Rows from expert 7 of block 3, named by matrix and row number. Rows with one number belong to one neuron. Each number is 128 + 24 x the weight over its row's rms, rounded and kept within 0 to 255. All counts start at 0. After the name is the row's rms in percent of the matrix's.
# up: expert up (model.blocks.3.mlp.up, 16x192x384), inputs 128-255
# down: expert down (model.blocks.3.mlp.down, 16x384x192, transposed), outputs 128-255
up.121 094 [125 123 150 111 173 154  96 117 101 142 125 105 109  96 125 133 131  98 187 125 158 132 117 112 110 131 125  99 134 130  67  99 155 170 133 151 153 132 160 194 120 118 177 122 141 131 125 142 121 110  59  57 119 116 106 115  95 140 100 135 135  97 121 111 105 142 139 181 130 150 149 146 131 145 114 183 151  84 112 104 167 117 148 109 130 140 105 135 152 147 147  79 161 135 105 200 132 116 115 143 140 115  97 131  89 135  75 106  93  91 108 115 130 119 110  98 137 132  93 145 102 140 142 115 163 164 144 122]
down.121 088 [121 114 144 121 132 141 109 108 154  97 125 110 135  76  92 134 139 116 134 119 109 177 118 100 132 103  74 124 137 105 152 120 151 116 167 106 121 130 108 170 120 126 166 156 166 122 121 117 101 104 128  91 147 123 140 113 114 146 125 102 133 134  78 155 140 128  94 107 127 142 147 145 173  93 109 137 144  87 173 134 118 131 133 135  98 123 139 142 116 143 143  89 107 150 109 158 109 143 215 145  86 117 135 136 107 184 115 152 112  88 106 126  91 159 127 122 140 124 110 145 112 107 121  98 152 148 137 130]
up.122 093 [135 128 135 113 116 124 113 125 174 164 107 136 137 178 115 113 136 108 127 143 135 137 105 132 154 168 136 126  96 137  53 174 113 128 122 154 169 114 114 143 154 155 137 120 121  82 111 105  88 145 151 107 106 109 134 123 101 171 125 147 107  85 117 132  95 122 144 179 106 110 169 154 124 171  83 136 138 137  96 133 115 127  85 170 144  97 107 114 133 121 157 128 172 106 168 114  95 118 141 139  92 120 131 131 122 114 129 105 114 133 106 102 137 123 120 166 130 142 142 132 134  95  90 144 143 132 109 156]
down.122 098 [143 123 164 116 136 126 125 142 145 170  97 145 102 133 129  81 126 127 125 110 129  90 109 143 134 125 117 135 132 127  92 163 132 133  80 132 113 112 129 147 134 136 134 147 130 138 127 149 182 123  90 163 109  98 137 157 127 113 104 149 107 132 118  96 178 117 154 106 130 116 105 139 166 146 174 187 159 131  93 135 188 128 114 123 132 134 116 147 118 112 152 152 161 119 107 126 114 104 153 119 105 139 112 133 101 114  82 105 173 123 139 132 130 116 132 117 144 109  83 106 130 113  92 106 116 131 133 116]
up.123 093 [157 100 125  85 123 147 154 148 118 133 143 135 142 110 155 141 117  96 155 105 100 130 107 106 131 152 137 126 129 157 132 102 128 112 114 178 116 116 134 123  93 133 165  90  98 192 184 128 132 124 113 129 120 178 112  58  93 134 107 142 110 125 159 147 150 128 149 126 141 120  94  88 111 137 133 123 149  78 114 170 129 129 100  95 137 138  85  83 103 141 100 120 125 109 113 100 140 120 131 157 147 158 161 137 170 116  89  88 139 172 111 118 135 133 177 141 142 154 127 141 145 107 114 139 106 137  54 129]
down.123 088 [153 155 140 137 102 114 137 145  95 167 132 115 134 143 109 134 158 108 152 158 134  85  86 155 177 126 104 131 134  74 133 158 122  92 121 113 132 142 107 142 157 145 135 129 121 133 119 131 101 104 134 159 138 129 170 141 131 183 131 182 107 152 112 106 134 135  97 127 126 127 150 139  90 139 139 132 143 113 127  94 154 114 139 149 117  73 114 107 112 148 125 155 138 119 128 120 141 129 146 107 173 103  94 113  85 162 136 118 145 111 119 165 121 150 110 174 151 107  97 124 120 132 165  65 155 155 116 118]
up.124 083 [162 168 167 149 158 138 163 143  77 119 118 151 159  93 122 113 127 151 157 100 107 155 143 149 150 148 158  95 111 123  88 103 120  89 108 144  72 143 165 142 164 144 126 153 152 160 140 142 157 136 175 139 144 109 132 100 119 133 120 172 130 116 115 152 186 130 148  82 138 109 124 173 115 113 113 146 148 141 137 109 122 119 131 102 136 137 140  99  88 118 161 158 148 128 105  92 136 127 119 151 129 124 146 108 135 125  92 105 134 166 144 143 133 138 141 133 107 176 112 108 129 109 158 127 119 173 183 121]
down.124 071 [157 131 152 136 129 125 109 105 107 114 104 106 149 140 118 102  94 164 150  96 107  90 134 122 169 124 137 119 159 156 152 133 132 149 103 110 137 151  97 133 141 100 142 119 138 110  73 133 149 130 140 127 142 150 119 106  80 132  92 175 168 144 139  94 154 161 157  92 155 122 144 144  94 159 136 186 161 183 107 134 154 147 128 130 136 120  97 117 108 135 143 119 188 138 138  97  87 140 139 159 131 125  92 100 129  88 170 109 152  95 134 135 141 129  75 173 124 140 152 139 118 104 154  99 142 116 147 115]
up.125 101 [103 142 168 144 149 118  68 146 118 144  66 139 118 118 142 155 110  94 155 133 145 128 130 115 122  74 159 169 120 145 150 129 115 146 112 173 118 122 164 152  81 131 120 107  65 143 157 132 124  89  59 126 122 107  95 142 129 129 119 122 129 136 139 127  89 126 134 115  55 132 159  93 131 122  88 125 136 129 138 133 140 108 116 128 156 144 112 125 113 126 111  76 144 119 135 163 154 110 121 129 114 120 152 112 140 112 142 103 123 145 138 130 125 114 171 110 162 123 123 124 134 138 126 106 123 108 101 128]
down.125 101 [121  97 155 152 143  99 123 161 130 129  79 110 135 152 164 144 151 112 119 155 170  80 124 147  96 129 119 117 130 131  77 157 129 102 107 135 113 127 119 136 110 122 161 123 146 125 143 139 172 167 118 173 136 156 101 127  95 147 100 171 110  99 163 131 142 154 111 136 133 124 156 122  95  81 160 149 119 137 178 135 134 103 160 124 170 163 119 106 125  93 148 107 182 141 130 105 131  71 136 146  81 101 116 105 121 117 114  86 138 166 113 145 134 139 135 143 153  98 132 147 212 129 129  96 134 137 144 115]
up.126 087 [161 130 134 104 116 125 141 128 112 144  94 109 171 161  93 126 132 131 142 173 109  99 143 137 155 145 136 176 122 113 159 158 148 140 164 108 169 109 108 122 139 168 120  92 172 115 131 135 139 148 107  90 130 114 133 158 162 120  81 131 115 130 149 130 100 169 137 140 147 113 138 126  97  98 130 153 123  68  86 145 109 128  96 102 169 106 109 142 124  98 139  94 164  93  80 113 134  87 133 179 120 164 142 100 131 154 152 123 121 128 116 104 100 119 129 132 158 151 112 130 149 111 133 125 124 117 178 165]
down.126 085 [133 102  93  79 119 104  99 116 171 132 159 139 137 106  74 119 124 151 127 132 165  91 117 142 114 144 122 119 121 133 130 137 118 108  93 133 158  89 104 100 154 161 110 109 130  86 126 116  86  90 133 121 113 136 126 143  84 166 100 148 105 140 115 162 113 115 125 102 136 167 141  99 154 128 176 138 183 140 160 107 121 128  91 162 167 156 115 159 124 153 112 138  78 133 105 131 140  95 114 111  85 132 120  61 121 105 152 121 161 132  97 119 161 129 117 149 114 128 158 139 148 148 139 109 132 158 119 125]
up.127 114 [146 102 113 132 160 181 142 100 137 128 159 125 129 119  98 156 134 109 151  74 139 144  99  93 175 136 105  87 117 138 109  93 126 155 142 110 119 134 105 135 101 153 119  60  94 138 169 145 147 124 136 115 127 134 117 149 103 124 146 142 151 102 120 119 130 134 154 119 160 156  92 152 166 155 150 115 136  96 109 141  80 124 115 140 116 150 103 123 142 132 136 128 108  70  68 149  93 135 101 165 140 138 150 137 117 132 112  94  90 128 105  94 145  90 130 107 139 123  91 167  86 115 129 152 121 155  73 100]
down.127 099 [ 91 110 120 140 124 129 130 148 125 103 151 143 135 132 149 134 114 121 129 126 128 160 149 118 129 161  90 122 158  99 109 125  99 117 184 146 137  87 156 123 125  99 177 133 156 118 155 138 113 119 136 138 134 138 114 134 112 134 135 147 125  99 126 136 131 129 138 126 158 157 140 127 136  81 126 145 157 151  88 127 127  89 157 115 113 121  85 113 119  96 132 126 191 133 124 138 155 146 130 132 173 126 157 120 110 134 135  97 119 143  85 187 158 154 107  94 123 147  89 159 123 157 147 137 170 121  95  92]
up.128 121 [147 105  92 106 155 129 121 123 158 125 126 137 101 111 123  98 122 102 100 146 132 126 117 136 144 137  95 123 136 187 109 138 146 157 143 152 117 128 111 136 109 108 123 119 129 107 103 119 124 131 115 140 116 122 103 114 163 113 143  93 102 114 118 181 110 139 131 123 145 141 162  86 117 108 181 143  96 133 139  94 111 107 145 161 148  94 132 128 144 123 112 155 132 108 140  92 164 123 113 169 145 149 136 123 114 164 117 152  67 119 133 123 135 144 149 122 139 167 143 122 129 162 165 132 109 140 115 119]
down.128 133 [163 123 128 129 197 107 128 107 110 163 191 105 136  84 140 134 148 105 132 112 114 110 137 138  97 138 128 135 122 175 139 127 156 153 184  95 147 138 128 138 112 114 156 130 117 160 134 133 108 152 101 136 123 168 122 137 121 143 130 136 124 114 148 177 118  74 162 109  85 131 142 104 174 168 140 128  92 109 135 153 103  95  94 193 182 123 129 130 162 121 137  93 123 101 113 123 138 125  90 140  83 138  88 129 128 107 121 123 119 138 141 123 115 123 118 169 120 107 144 134 150 136 156 134 105 149 123 111]
up.129 088 [125 118 122 131 146 116 136  95 142 156  78  84 158 138 126 149  93  74 110 136 144 130 134 126 148 156 133 145 125  74 158 107 114 119 149 123 152  85 142 138  87 157 136 128 128  97 186 119 149 123 110 109 127 122 145 122  94 125 125 102 115 112 110 151 128 142 180 159 142 118 134 120 145 113 151 168 142 131 138 101 143  94 134 146 191 150 126 163 196 147 127 100 117 105 135 162 122 147 156 159 158 130 176 130 130 212 151 148  95 142 104 126 167 142 134 145 145 112 154 147 136 143 157 152 157 162 161  96]
down.129 089 [139 132  81 134  88 136 143 120 113 120 141 117 108 187 137 123 106 132 101 121 148 132 183 137 103 164 114 138 142  98 101 136 141 138 111 132 183  76 187 152 125  99 172  88 111 130 107 139 119  76 161  89 169  79 134  97 113  95  90 103 131 115 118 138 141 131 114 126 172 152 183  97 108 141 142 169 124 132  94 105 114 132 152 128 131 123 130 120 134 151 109 106  45 139  83 123  93 100 148 148 124 148 155 112 157 157 125 155 148 127 131 127  98 127 144 164  86 149 140 126 103 123  98 128 136 134 100  98]
up.130 067 [ 89 142  86 132 143 159 105 106  87 138 133 118 102 126 101 163  64  91 112 104 146 141 173 155 118 108 113 106 136  93 109 116 143 145 120 119 139 116 136  89 106 165 107 107 127 134  95 122 137 121 105 101  98 125 109 122 119 137 142 122  56 119 137 118 166 121 160 107 133 102 138 132 137 147 138 125 125 135 122 109 171 126 177 154 120 127  90 130 173 167 117 123 113  95  99 152 131 127 106 144 146 137 131 106 105 123  86 151 126 106 184 116 144 132 124 112 161 133 166 117 136 176 127 154 131  93 162 123]
down.130 072 [153 138 144 149 113 123 101 142 146 106 157 161 151 134 114 102 144 162  72 136 153 146 119 146 115 130 116 105 150 133  62 126 138  73 149 156  78 131  93 116 123  84 181 143 152 173 136 113 119 166 153 126 110 149 153 146 135 154 120 105 118 125 144 114 127 162 124 173 138 135  97 119 137 144 173 134 142 151 102  92 195 126 168 118 168 146 124  99 115 158 148 145  87 131 112 147 103 114 150 125 111 137 141  97 206  79 105 137 158 164 123 102 122 143 101 161 121 145 158 121 161 110 108 112 152 117 146 140]
up.131 121 [138 125 141 127 109  96 134 159 141 105  88 111 109  84  99 131 144 124  94 101 149 162 161 188 175 114 126 100 108  97 131 138 127 147 136 155 114 160 155 127 162 123 132 144 141 156 144 129 127 113 132  79 109  72 130 181 129 150 117 128 150  96 131 136 147 116 125 122  99 122 148 158  99 113 123 164 112 131 121 103 110 126 117 148 119  72 130 176 149 114 117 157 155 109 112 136  55  96 123 146 106 125 109 167 137 149 138  93 132 159 131 148 139 110  95 147 125 134  77 129  84 107 171 141 165 155 164 125]
down.131 114 [171 147 145 147 152 134 111 127 117  79 104 110 116 106 114 115 142 157 139 157 134 131 129 133 110 133 157 123 158 145 146 162 106 103  91 100 141 116 151  75 168 112 142 131 161 121 120 137 135 157 111 170 137 165 139 186 160 119  89 173 133 132 166 101 148 143 178 133 102  95 121 107 157 138 156 109 140  98 138 140 121  88 112 140 139 163 113 151 127 110 122 141 182 167 119 106 104 142 133 123 138 120 109 118 112 144 149 119 141 164 136 125 123 154 145 144 101 123 123 142  92 104 153 170 147 121 116 100]
up.132 101 [ 86 118 133 103 140 115 146 127 103 104 107 111 131 137 124 104 116 132 123  68 146 149 124 114 114 195 112 144 133 129 136  86 174 152 149 106 148 167 138 168 121 158 142 103 117 150 134 113 172  98 127 112 119 123 107 153 116 131 156  98 117 163 123 147 114 115 169 129  73 146  86 138 147 154 134 160 162 163  60 147 134 127 151 135 138 145 131 135 112 203 145 115 122 106 134 105  91 133 129 142 117 147 131 122 155 144  91 116  87 106 142 123 119 116 129 148 145 109 138 167 134 138  98 163 130 133 137 128]
down.132 094 [134  92  65 134  92 131 120 146  96 115 124 144 137 151 144 110 146 153 114 175 135 161 153 161  85 148 126 126 177  93 129 117 136 140  91 129  96 154 101 108 191 120 118 167 146 122 126 133 135 179 168  80 134  68 145 114 133 134 126 119 119  95 111 109  93 181 150 120 140 153 171 101 100 122 117 145 150  98 123 139 103 127 163 167  81 151 145 136 137 110  95 152 115 165 124 133 112 134 142 121 134  85  92 123 140 144 138 124 150 144 152 154 121 106 150 103 101  99 140 159 134  95 121 152 107 152 132  75]
up.133 129 [ 71 100 122 160 153 134 100 129 158 145 123 148  81 161 138  98 147 107 142 138 149 123 154 129 132 108  90 142 108 115 109 128 127 107 169 108 153 112 109 109 115 124 113 166 160 107 146  59 110 128 115 138  98  95 151 133 102 102 144 145 125 141 121 157 127 141 136 129 139 137 174 150 146 156 130 144 103 135 148 116 150 129 108 126 174 137 134 154 147  90 134  78 133 139 152 114 130 114 110 175 174 106 166 122 107 110 140 114 129 112 129 112 139 135 150 101 172 181  85 168 116 120 209 141 131 125 137  94]
down.133 139 [134 130  58 107 127 106 162 102 142 162 154 137 158 116 174 145 177 134 166 105  75 146 103 102 192 163 140 114 121 107 102 138  89 106 159 129 136 116 138 118 153 152 109 111 155  79 164 120 116 139 131 118 155 133 107 116 113 135 125 133 122 136  80 136 145 108 136 110 116 168 107 133 140 143  55 102 132  98 147 130 135 102 138 104 156 149 110 172  96 129  91 138 162  77 127  89 108 111 128 123 139 126 173 121 109 152 130 105 145 120 106 111 126 125 127 104 139 127 127 139 113 161 128 147 142  95 153 149]
up.134 103 [156 123  85 115  99 114 138 131 113 136 118 153 139 130 126 107 120  99 117 164 122 142 111 121 157 148  77 140 156 197  97  79 111 153 113 141  92 107 161 116  88 114 155  97 159 135 134 150 121 102 135 122 113 114 141 128 122 106 123 109 126 172 120 113  96 127 114 103 143 166 126 137 119 138 128 118 124  66  80  83  94 161 112 102 137 136 135 127 121 161 123 134 135 123 152  98 144 127 131 122 159 176 150 141 159 206 171 190 139 110 146 130 142 121  98 138 115  93 149 123 109 145 134 182 136 137 112 112]
down.134 105 [134 127  89 138 114 142 130 117 150 118 146 126  80 175 147 155  81 181 123 128 169 106 151 117 110 130 115  96 123 130 142 174 112 119 106 135  75  85 119 131 122 129 105 117 113  87  68 140 151  99 117 106 147 139  72  68 141 130 102 111 125  52 147 137  79 129 128 149 140 139 158 120 114 110 106 105 120 143 150 161 116 126 143 132 153 146  99 142 147 136 111 122  84 101 112 122 170 133 119 129 109 125 111 114 181 131 130 159  66 161 139 118 134 118  88 116 137 139 151 127  97 156 143 129 126 133 100 123]
up.135 131 [136 157 132 128 126 112 141 125 128 128 123 152 176 143 142 129  91 126 162 143 126 118 112 138 148  93  94 138 105 136  69 103 146 140 156 135 101 152 116 120 128 143 119  83 132 139 177 118 126 153  74 111 107 104 133 171 118 141 151 179  87 106 111 147 129 172 124 107 130 105  86 149 136 138 149 156 109 114  75 127 116 139  99 152 172  87 111  95  76 109 141 123 115 154 144 107 129 140 107 123 137 145 104 116 148 119 119 121 170 151 122 150 150 127 120 119 137 158 120 171 121 138 118 120 127 129 127 110]
down.135 116 [156 105 114 114 144 147 122 141 110 188 100  93  87  93 116 118 164 116 131 153 138 117 138 142 156 144 125 124 128 156  79 133 129 145 192 165 146 136 120 140 138  98 140 112 139 111 147 104  93 131 144 166  99 121 105 161 149 158 145 144 143 138 102 123 106 119 133 130  90 148 100 155 167 138 116 150 141 102 170 110 128  84 120 158 153  80 142 139 126 128 128  94 123 110 121 132  82 141 103 118  88 129 109 125  97 202 133 100 157 115 139 125 142  84 134 151 103 139 141 126 112 153  88 111 138 135 108 127]
up.136 093 [120 121 124 109 149 107 131 111  81 129 136 160 122 112  81 138 149 128 138 134 128 109 136  99 153 149 154 104 126 132 126 108 143 141 148 133 124  99  98 134 126  84 114 104 176 134 117  95 147 136 168 121 112 131 114  84 159 137 137  76 153  88 139 133 106 143 120 122 127 147  92 148 105 132 115 137 118 134 138 130 148  61 152 139 139 118 112 167 177 136 120 141 100  85 147 144 121 118 139 146 115 166 153 132 139 117 146 148  75 114 160 118 147 142 125 102 180 122 111 155  86 131 131 142 124 140 171 169]
down.136 090 [144 108 155 110 165  90 140 101 143 160  72  94 134 117 157 108 138 132 132 117 147 113 125 114 116 149  83 119 162 178 123 117 122 109 170  92 116 161 131 150 109 144 171 116 142 137 134 144 148 138 116 140 138 143 143 173  79 136 112 150 177 147  99 134 124 105 122 145 123 118 148 128 132 157 154 158 105 107 128  96 121 110 108 119 172 130 106 150 140 119 118 110 132 128 130 123  72 104 127 179 105 141  79 154 144 158 100 134 140 161 162 118  76 130 131 156 124 110 153 129 132 129 133  40 120 118 155 125]
up.137 098 [131  87 121 142 108 102 145 165 148 131 100 139 164 134 153 131 120 166  77 121 152 114 160 110 101 118 148 113 113 129 132 170 147 134 179 141 160 168 132 142 146 133 149 124 142 123 128 100  96 105  83 122  88  86  77 144 109  99 159 148  98 122 124 133 134 144 142 133  87 132 142 157 154 163 101 135 100  98  98 109  98 167  94 136 114  61 110 111 127 138 176 140 160 107 125 111 128 116  90 133 107  85 112 113 108 124 141 134 141 117 155 120 119  99  78 144 151 131 139 137 122 144 109 123 125 107  85 137]
down.137 110 [113 133 173 126 142  95 166 138 174 143 142 154 159 115 100 138 159 141 140 149 167 139 123 108 146  89 168  95 126 134 150 130 161  71  63 146 166 145 113  85 121 110 106  83 181 128 137 134  93 106 120 116 115  94 161 117 217 141  98 126  89 158 116 105 134 129 128 108 141 114 136 167 132 141 161 126 140  65 166 115 140 124 117 142 156 145 170 148 102 182 157 178 125 125 174 116 171 130 128  83 114 132 158 121  80 150 147 156 111 120  84 103  87 144 172  76 140 123 143 130 112 142 110 165 108  66 130 126]
up.138 084 [ 80 159 172 178 102 155  90 141 109 160 100 149 151  57 141 157 127 116 147  89 112 142  96 118 128 159 146 135 127 138 126 143 122 139 114 185 103 134 139 153 143 115 137 134 128 132  98 179 128 110 112  94 152 140 123 154 109 141  80 110 139 146 124 133 127 121 124 134 109 171 128 122  97 131 113 141 177 116 175  91 106 135 118 142  80 148 124 102 160 155 113 134 174 136 130 111 160 140 126 130 129 122 133 129 124 156 139  88 143 169 144 127 122 129 127 156 141 153 103 138 119 137 116  95 139 121 146 138]
down.138 101 [105 157 134 111 163 126 112 127  91 154 110 123 140 104 115 139 121 139 123 134 169 131 130 149 111  85 119 119 131 140 142 141 164 101  87 165  83 111 134 138  87 190 160 106 105 103 100 136 103 106 144  91 129 148 123  95  89 118 158 164 131  77 154 116 121 131 113 141 135 149 182 110 135 119 123 151 116 114 109 116 148 124 120 130 144 132 107 124 129  69 117 113 161 103 125 107 146 125 118 142 132 148 155 107 122 105 100  83 106 105 129 108 134 149 146 107 107 187 119 155 191 115 106 158 108 154 110 113]
up.139 088 [143 130 163 113 149 131  92 114 126 133  98 166  96 130  88 159  69 107 141 122 126 113 153 139 154 135 126 114 131 154 113 123 185  96 110 122 125 110 131 164 122 146 144 105  91 132 148 181 132 140 137 138 149 126 137 161 140 111 155 134  99 128 116 134 120 151 140  94  88 120 110 105 144 118 106 170 110 158 142  99 155 106  67 111 115 122 100 120 103 157 179  73 167 124 114 142 125  96 154 134 125 142 149  95 115 130 112 110 156 131 151 139 169  99 126 126 114 137  65 118 125 150 154 156 127 121 141 188]
down.139 071 [115 131 137 135 163 126 108 159 124 105 135 148 162 135 107  89 101 116 132  86 171 115 104 113 106 124  97 127 103 126 127 128 133  91 151 103 164 120 141  96 128 100 165 142 130 120 117 140  82 131 140 112 144 166 138 152 105 161  87 162 104 130 154 120 127 145 160  96 133 143 163 114  99  80 131 128 112 132 141 120 172 117 142  98 150 157 107 128 117  91 150 139 120 125  82 117  93 115 159 138 112 138 110  85 152  70 110 129 113 118 129 112 194 137 120 150 142 167 167 108 145 130 166 135 120 120 115 123]
up.140 096 [137 122 152 145 167 158 127 143 106 127 139 120 162 122 110 116 129  71 143  74 129 110 139  98 125 154 118 136 171 181 127  81 149 135 146 131 133 146 106 100 108 161 130  86 113 144 118 181 164 109 124 123 143 146 125 113 153  96 147 101 151 105 122 135 101 114 116  84 123  90 113 143 160 157 141 165 148 105 102 159 130 117 151 150 121 115 110 133 122 136 142 129  90 123 103 105 113 141 128 123 116 153 166 137 128 138  68 133 112 113 127 124 162 137 145 145 150 152 157 120 134 136 122 160 105 180  83  87]
down.140 107 [148 112 129 123 129 133 119 154 112 113 117 152 127 125 141 133 103 144 100 149 125 118 111 152 136 101 135  99 139  79 113 116 106  96 142 110 120 164 105 137 175 117 120 158 124  96  79 100 132 138 113 154 122  91 199 133 126 152 138 185  83 145 110 112 133 110 115 140 114 127 149 158 140 113 121 118 105 167 149 144 108 116 132 145  86 117 126  55 157 102 122 123 142 119 168 129 143 147 126 113 174 119 105 128  79 165 150 121 100 116 121 156 117 132 125 126 114 115 124 125  96 117 151  93 155  95 173 150]
up.141 084 [100 121 120 133  96 146 117 123 135 132 111 150  95 183 133 139 149 147 149 148 116 126 137 141 163 115 110  99 135 130 104 155 173 119 160 136 145 122 146 107 149 127 142 132 137 123 152 164 151 140 105  85 129 119 113 122 114 126 167 126 118 101 145  96  97 113 114 121 140 137 154 106 110 130  93 153 143 111 133 120 133 164  81 136 130 147 101 187 135  85 147  93 104 152 112  55  85 100 113 158 123 145 147  94 133 137 164 104 135 104 136 107 124 137 134 104 146 147 112 160 128 162 152 162 150 133 102  89]
down.141 076 [100 104 142 122 154  94 162 133 128 136 138 125 159  81 114 145 168 112 158 127 144 161 117 140 133 112 134 122 113 168 112 155 128 121 145  99 136 163 127  92 141 147 102 137 164  97 158 119 101 117 131 108 161 122 162 120 137 173 103 110 119 100 118 138 146 120 153  97 125 128 126 182 162 117 133 170 138  82 133  91 127 115 127 173 236 146 132 120 117 153 114 129 139 104 119 114 109 107 115 140 100 131 152 127 123 113 116  95 155 103 110 123 144 141 140  92 156  87  88 127 124 101 141 122 136 122 132 118]
up.142 090 [101 160 159 142 132 134 149 150 160 164 112 138 150 128 134  74 133 129 138 144 152 159 147 126 149 144 140 116 120 144 128 172 131  99 121 153 118 102 131 113 176 125 144 114 167 158 121 161 135  95 113 107 124 119 129 147 101 125 151 140 126 129 119 144 156 144 130  89  92 107 158 140  96  95 151 141  79 129 134 117 118 151 141 155 119 107 124 121 124 137 171 106 155 122 128  87 163 118 117 126  97 167  99 144 123 110 134 107 135 149 100 133 114 113  72 131 165 149 125 159 131 138 128 133 166  69  87  91]
down.142 096 [144 107 200 110 103  95 120 179 151 132  95 119 173 106 163 143 140 163 142 135  94 107 103 117 161  96 164  82 133 116 106 165 149 115 125 123 160 115 136 112  93 125 113  78 135 105 184 119 114 131  94 107 123 113 165  84 117 151 117 159 139 147 118 118 122 115 122 140 143 121 155 161 103 185 110 144 142 100 113 112 139 133  76 125 172 139 127 103  87 143 150 109 144 107 159 100 168 139  93 138 172 133 124 121  89 163 150 137  95 123 141 110 130 150 157 101 128 134 108 131 159 151 148 140 113  99 138 118]
up.143 072 [153 109 118 142 122  90 137 106 120 138 113 122 140 145 143 132 109 141 116 141 137 133 125 105 136 137 127  82  97 156  80 136 140 148 110 137 160 174  85 150 141 112 126 135 177 100 123 157 125 131 170 116 122 115 122 167 131 115 106 143 109  77 123 139 127 148 138 169 167 156 116  92 117 173 159 142 117  89 123 126 179 120 140  83 127  91 119 146 100 148 113 166 143 127  95 120  95 117 130 184  96 157 137 135 138 187 139  72 153 130 168 141 130 102 124 123 108 162 123 149 100 142 174 112 130 163 131 125]
down.143 088 [113 175 158  87 115 106 113 116 104 137  88 129 134 143  82 121 130  99 122 152 135 115 135 131 127 113 136  87 133  90 146 150 145 119 122  99 154 123 104 119 138 118 156 103 181 118 104 155 150 114 118  93 159 104 140  93 129 125 115 137 125  99  99 155 151 141 144 120 124 154 142 134 131 134 106 117 113 133 101 120 111 128 122 120 144 179 156 181 143 221 150 121 138 123  96 131 127 123 160 100 128 140 153  96  76 145 122 112  58 104 113 117 112 146  99 159 143 100 147 105 116 126 129 173 145 119 111  81]
up.144 132 [ 98 155 130  93 136 153 142 113 120 136 120 136 126 111 130 104 110 126 146 119 129 136 118  80  83 185 162 143 126 133 105  98 160 116 133 129 177 147  93 141 110 156 146 113 105 141 151 108 141 122 122 113 117 145  91 159 125 168 151 137  80 149  86 107 149 118 141 157 107 126 127 135 161 163 108 145 152 105 110 130 148 122 152 129 145 112 101 130 114 187 136 132  96 107 139 112 103 160 113 156 123 140 110 146 144 117 113 130  96 110 166 114 111  85 137 119 134 133 119 143 125 109  99 123  90 149 128 176]
down.144 125 [134 126  91 165  94 127 138 144 118 108 128 155 149 141 148 118 102 156 107 149 105 138 179 138 140 123 172 108 132 100 136 115 133 124  92 128 131 183 103 102 156 162  96 120 130 139 107 154 139 153 134 122 153 107 131 103 120 111  99  91 114 107 105 141 103 148 153 111 149 121 104 108  97 169 152 162 163 146 135 133 107 111 128 124  79 112 168 129 110 117 100 201 148 184 140 162 116 109 117 156 125 112  83 135 126 138 124 164 143 141 180 150 132  99 115 110 119 121 144 129  76 120 136 178 125 147 175 138]
up.145 114 [112 128 173 155 149 144 118 166 119 120 106 132 150 127 129 139  88 132 115  87 142 136 118 137  93 135 125 113 138 142 119 141 127 134 141 134 138 115  97 144 140 101 131 145  75 166 180 109 154 125 155 120  94 129  89 123 107 156 109 139 105 161  75 134 106  96 121 114 113 123 116 150 168 147 142 145 124 117 102 111 135 149 134 177 131  73  92 124 100 160 146 157 112 147 110 123 106 134  93 182 160 102  80 171 115 144 120 138 156 170 181 113 107 117 122 125 133 133 136 115 142 107 117 127 103 152 114 105]
down.145 105 [116 108  85 129 131 130 132  87 125 149 145 146 103 159 116 140 147 153  99 167 154 137 177 159 111  98 141 105 149  58 103 149 124 153 126 134 150 162 104 126 155 110 122 148 112 119  99 142 130 122 129 128 158 148  68 116 169 121 117  90 127  91 165  94  87 159 113 169 163 142 102 135 112 159 182  94 129 125 102 117 109  90 120 175 125 127 101 106 128 137 113 201 112 162 121 124 141 132 107 133 107  92  92 176 118 164  97 133 187 165 151 144 119 149 129 141  91 168 125 168 140 129 132 164 119 100 176 153]
up.146 090 [146  95 179 143  71 129 149 150 154 176  86 146 117 106 135 141  92 102 137 109 132 112 130  92 110 130 127 134 134 130 123 134 136 129 141 159 151 132 121 139 101 119 124 137 120 170 145 116 107 119 114 149  90 140 122 147 121 107  82 151  69 139 114 150 124 110 113 151  66 161 158 122 131 122 103 165 170  58 120 149 144 128 103 117 111 119 119 124 193 125 158 155 123 151 145 152 102 136 126 154 149 101 113 135 118 129 130 141  96 123 112  89 117 102 101 133 109  99 142 125 158 118 163 104 136  81 109 113]
down.146 093 [123 125  84  87 109 104 123  68 124 104 119 138 137 122 134 123 138 123  87 110 150  98 152 116 125 140 129 125 144 148  98  99 143 137  80  91 105 142 142 155  91 140 144 100 138  85 158 145 123 123  90 148 160 119 124 150 133 171 164 130 132 109 156  90 102 140 152 143 107 150 158 101 197 128 162 113 140 111  98 119 142 102 139  89 127 132  97 107 109 102 146 132 159 117 131 126 110  96 131  94  98 141 125 127 154 108 116 114 126 132 131 147 130 152 171  74 119 167  90 173 172 128 143 201 123 114 151 119]
up.147 082 [110 124 104 142 160 120  99 159 126 157 103 137 140 134  97 111 102  88 148  78 120 164 137 113  88 141 151 110 113 190 104 125 133 150 161 100 171 162 122 170 171 131 123 106 115 113 118 151 151 127  87 125 131 113 116 119 117  92 113 132 139 138 140 153 160 128 167 169 101 187 113 115 115 179 115 163 142 144 133 126 194 104 141  88  98 131 102 146 135 183 130  84 120 103 110 160 111 130 108 130 170 138 151 137 102 132 123  98  95 100  73  96 124 121 128 130 161 146  88 121 110 128 164 151 162 110 102  55]
down.147 087 [133 150 157  91 128 134 101 154 103 144 151 130 111 108 152 124 129 125 105 120 125 175  95 133 178 103 128 123 132  87 155 126 159 163 132 143 140 181 154 155  96 147 112 114  76 138 114 112 115 130 146 108 111 151  83  84 136  87 118  95 148 123 101 131 151 129 156 124 143 112 139 123 158 142 114 132 122 108  69 128 112 119 166  78 101 128 118 130 116 176 123 133 109 145 152 123  77 165 125 130 111 143 124 167  95 141 121 124 130 121  95 120  97 112 160  97 139 121 128 124 105  84 156 162 118 143 159 143]